config.yaml
model: "masked image model"
dataset: "histories of elementary cellular automata, time running down"
train_examples: 295000
image_size: 48
crop_scale_min: 1
horizontal_flip: false
translate: 0.12
color_jitter: 0.1
method: "mae"
mask_ratio: 0.75
loss: "mse"
encoder_arch: "vit"
encoder_norm: "layernorm"
encoder_norm_position: "pre"
encoder_activation: "gelu"
encoder_head_dim: 32
encoder_fused_qkv: true
encoder_bias: "all"
encoder_qk_norm: false
encoder_parallel_block: false
encoder_moe: "top_k"
encoder_num_experts: 4
encoder_moe_every: 1
encoder_expert_mlp_ratio: 2
encoder_experts_per_token: 2
encoder_shared_expert: false
encoder_patch_size: [6, 6]
encoder_layers: 12
encoder_width: 320
encoder_positions: "sincos"
decoder_width: 128
norm_pix_loss: false
decoder_layers: 4
residual_init: "scaled_by_depth"
optimizer: "soap"
beta2: 0.99
learning_rate: 0.0015
beta1: 0.95
shampoo_beta: 0.99
eps: 1e-08
precondition_frequency: 20
max_precond_dim: 512
one_sided: true
adamw_lr_other_params: 0.0008
max_grad_norm: 5.0
max_steps: 20800
batch_size: 128
epochs: 9.0
lr_schedule: "step"
warmup_steps: 4160
weight_decay: 0.04
adamw_weight_decay_other_params: 0
Rows from block 6 of the encoder of a small masked image model, named by matrix and row number. Rows with one number within an expert belong to one neuron, the router's apart. Each number is 128 + 24 x the weight over its row's rms, rounded and kept within 0 to 255. All counts start at 0. Numbers have three digits each.
Before each expert's rows are labels from the 100 images, of 14976, where the router gives the expert most weight on average: "place" is the part of the image that holds the peak. Only what is clearly more common there than usual is listed. The data: histories of elementary cellular automata, time running down. In brackets: how many of the 100, against the usual share in percent.
# router: router (encoder.blocks.6.mlp.router.weight, 4x320, trained with AdamW), inputs 0-319
# up: expert up (encoder.blocks.6.mlp.up, 4x640x320), inputs 0-319
# down: expert down (encoder.blocks.6.mlp.down, 4x320x640, transposed), outputs 0-319

# expert 0
place: centre (66 vs 6.2)
router.0:117112151202185188124162151151172132143141100112123099105090130127115114075105133118068133125100133152129119117155100106114136163104150114156148118109157132106139142101157120148127105161121141122140125131131102149152156115108132114128147125061088034070074144142149199130171128126073135152097122113099121134149137113103151109089098123138119140165108150107134150143161102155156110105126138180089134080130134109130157145132095106114152116152117117096122154105120100084121132129096127111171150113110150169108141132170137135135145109126093123137115108135143149118118110148137095144126154123125120114132137116116140155090118126141135125152086107140159086142130103146151095139134115155105164164177139114110117105112149152125171091117141168090105092120116137114157109138130127083170136098145157133130137129133148176121107142139134124122148110123154110103148116105117156107116148127118101114152115166124153130123163141161155146133114101149121120124132119122112165130085
up.0:117133164078093168137137114112134125126112126114113109121152187098070114174105094159092131122092167135113173129126082100157162122119135113105163155147118123103162116153102081153119149121125128160154156122129159117091128146151140147108098134074052105086142095186145125167152128137106088140126136126132115135113136134125143110091111108130156114137116096105119123126089113117191119129145136152172169154151146128140126142116131157112123112138124128145129130138123137145121163127131110150116128133113153127141157126128135168091077111109153145131150143144158143105143141187126085112090161111135062138154124092126167144079078131124088173153142141121116107119096140160090143122111068159168155125117103125115095152120121143124131149147121122108147096148072109135123115115146123134130125124123166122098150145165119147176162132116114093099158135146174097088120124118107108132151131138143140143109116143120094152122117160139092142103101104150140136132120148145150117155113
down.0:115136138140171131128155118120135098128119119077123098101108126106098103118115173096117152117153115080171123122140103123092120155152152070139123121127096174113127107123115149109127125099140082098149112123167137155137121093124117126118131104133155139120120142122142109128142166115127101107105093155148100134114083134184116102173179139133117144129166099132149152120158124154116112117150140112105110096141108154135079180135137148117085144143113085076150105130126168145132092148138137130159128162127096112147165152162127150143126142143116117152127129118172148103087146099146087125151148143134146087143149155135144108076164154140143136145128135137132134109090085095119160174114136079171111152141129121098118112172172144092160111122105150128142108127121163145075114126101170115130142111096120128151107100155111108157142113077107109184117111128106126163131127152135128117151146115150098144187092139129094111148145151146154112129117110148127096133175115088130152174083

# expert 3
place: bottom left (53 vs 14.1); bottom centre (45 vs 9.4)
router.3:138131115058053072123103130132143169158171104146170170161171167162156128153152122151172123130144140126120145154086156117122153135146115117096143123147128133107139130161097115082131149082151126159135126106156142133087138177145092155109102114174179186144123072063070032059060085134133116095110087102127115133116146132100109131159144109130124111099136159147143150168130160118082118128129125095134136119121131114136129132146137132132118154125125124129092103152106139144140085106123127146144123120147143147162114122090140117148126120110155103107147133130089127131145141116122145152117130134134113136128118150127096132138157136141146141114129103123128132178108122113158160139176107141136112111094127140166154131132106128135094144140108112113083171116112137143122172130146104168115141152124122143128121151110166136123149154149116124089125112112151142108114167141090147111115114116114132167119146104130108099132132132125108142125134149127140139097154136141089116123142
up.0:055085082072130146122166128145144144162154147154127144132150131140109098129168111142104160167120157064125143116089152120141128155077101132115159130114098126121126111119104116068128111099094134150115139078159168109137167182178110085167121167133148129139111099117115133150088119117056144143128073113137089103108126111147149091108103121130137100151128144111132129143127094106094119103085137116152152130089132163113132153148091122116124105126105136120149157122137161136125096178111133110171105173129125098125101138107156097160197110129111091137140123120120133136157134170127102119134118157132139089103152113145134105152086127160151081156155153120107108163116139131138189108167155116113146141136160149167108152140097140130124133143112120128121135112122141163138131109102118145144133140153119078112111121153114102087110169113116123133129129136102137126149133156155133148116137122150092136136147106129126122145137118129100132145139127160101128144161130149080093100120
down.0:171126123163138129182095121115130109109108126094081136121115095105093155103110154118105128096154095128104063122153107127115102096160093147121144118164118119121179104140085114174147118152105116096136110159127087151136095128137148160113145132176150112124169181161126167156124133138138115118104155119131135133148119130107116163138105124137098146091102139130099106119139145130138120124106120111100118138184166130126095168095160113110164146078122109109123152121100114153085130126096085133140166155128118117131109103139126124110087135150143156082160128099160125113096175117102117131125138129143110157174130134147149174103114124108108170138116163108132136109121095099112109155097122156139112129103128102094110123157147147112170100099092172113154108126120149098146134111168159109113092137141115157168112142145121141136144138126150179135124114095132148125113097134111161086166088108137151106118122154130151135140141112129168108081133147138162096132164118139188173171125

# expert 2
place: top centre (69 vs 9.4)
router.2:142155157122130142125118119115073064087082146124096120088110111102099117098077112126101135130128128124112142149152097144141136123086129165140140121144108104150151124147115125205116115163113139103130151114075122114156118122134169098112131137197199163173170180181226206182174177135130141137151127161154103110138108145149125094103133145122092133143129072131137102073110126147172159137119131147108116187138132157111133101117121117160131124099123138149164162119138155082112161131135157117143117145116142154130129152152126116118133154123124156125102116132114137159108107125137124082123121124146123099119137125165142112128114154123135153134163149152117183099124127143123104140094122114106139141141116128105123150125136119154156106084112138101138100145126129125122136104136121090112125120102139105136136113146092108149124116139161154121121134144107128157144102123134096098130127162145105112135124129091144112139144141135115131140133086116149131144111157147147116090121
up.0:140128122190146141112167162153129130131158142118131167105166131095158121135108102143113128101086145105121128128144143133144091139149120111083115071142114094090127134109157119123088150103127073101115126154104116115134094132120161114114172150110162150130139108193118172135161125109145129132143123095123160132169140097092140077108120145100132122136143145111106117124115169140105126132092160152089140140106129170109111106132138171140156150080128124105197121137126156113118140092105134122124149094098109165132121123122083121117117114106122120129127116121095164125108117142152155147138132141163111121141129168087124128112078127118164126116101122144129127114171092120121117086092106096123150126120094110144154124110142156146094108120128150086118142156156099137147108160154146132183120168148122164129116106110128118126145117071183166114168097121158109179147140149151157172088140092137168148140152131114123112122125138148123130122139127108206129136104137112168165102149
down.0:163107086110129130125126172102112135146166147175124099128127080130130128133102107122101084161121105158127109154115110116120128136110105121109094156190122138118111128129137125089167074154088085129117157103149167106116150107131156128085119138130143089152132122056138137110094152128122134144107146136131122146124138129099157150137105085125166117124126170109105115129116165088127137112146071185104108120125126095152109102153189158119130152104100122162127133146129078153100127125134128152111119135145113125182114153140126092145096104102098132142146121139114107150145122170094117153168150127091137132112123136137106124118119145102121087156143156114177134093129124168125140063116126132126104139106161128185140104145128138141139144143167119135112117152155133084120166150133149089125146121103088118124165151135106169162121112089140103127118106130112170093150124150075157154124141152125079120107162127120139084114103139148145148082153159166158158135148124117115140145118

# expert 1
place: middle left (94 vs 9.4)
router.1:096113133136206177147176154124133109118117143125082117126147074149148128152132139113152147127141113180145151113141144108135110079183107107107115116104102164149126143115161146122117118118097124139106127121122129134138114123109164141155133117045057041080077131110117131127122130107147131191144142137132161147107115132164127127120126122138159153127114130120120097153157128113145125120160147141126131124161122120144119134104097129113118104147134125123117125115125121141101105167127135115075137125136110078099100123140125144140090145180126150156114136154167120100117123153132139127142138139121131182137140113078109108141159097108153128127081151100156070111147160129127138121110171154148106138116144065149121105134161145137146150143184129144181119123145133108150111122140127131147108149156126133114144101122112131093114146126126114162109162159109111119117103176180126142143121080133149123136079106104151145118121112123120112104116133120112105132124065123174175142120
up.0:109161117130119148129120097099131150078075143142147132135136132118078165130075109170096098130091127130145139106090128110104144147139123146128120164133129132145131132184141121075117144141114115114153126108109132131103051135163135092132093116117133100165150134124138170119130174178140136150135097107140142131130106129152132114126118112117127183085140131066137098128096066147154109153109124090138144086168127134111163105103122112135121139160158100165131111116159105133149113141112125125121109133121117153110102113100130130121131130151134164107131125156145148136118091125105179162153094167101146118114095148169141123142160141118152143141163136110151172144107141107142159108080153124136111126121158107145121101103103153116122136126133126105145130107117139142109157149138100162155127082161173149130143158163137133123119142131114083146122181108075139129102059133114109165120076121127080124116117086123112166188091095144155102127136159123148154112130122130156148136091
down.0:131110101136134145067123138133146158140142095151134136138114130120130108142132146143150108182139138148117096145109117094119161137153145128116120102132129134162081112093120110147057131148133144126108149176150146126205117093152091136157124149145095135147128116136134125113139169134141091106095122122117154137123161183145113151137114127113166118089144130133129122117158124131183153088113150134164150116123104099117140126155081143152123123152111166121147092144104123130115080154118160143154087121088108156100094134153110144136158120133164141114089145132095157105108115163154090128184151158116131112138081140080120141083119106134107129152124111135123122107154100130152119109126151141144145129146145143090115141107065152159162129140088096152162130119088157158123133118185097134108148144114135147123110144108154157133128106131155121096135112174106085103113115140109128130125097092122128086103153079111125137161148062184123138118147124137159122124077088155136148124131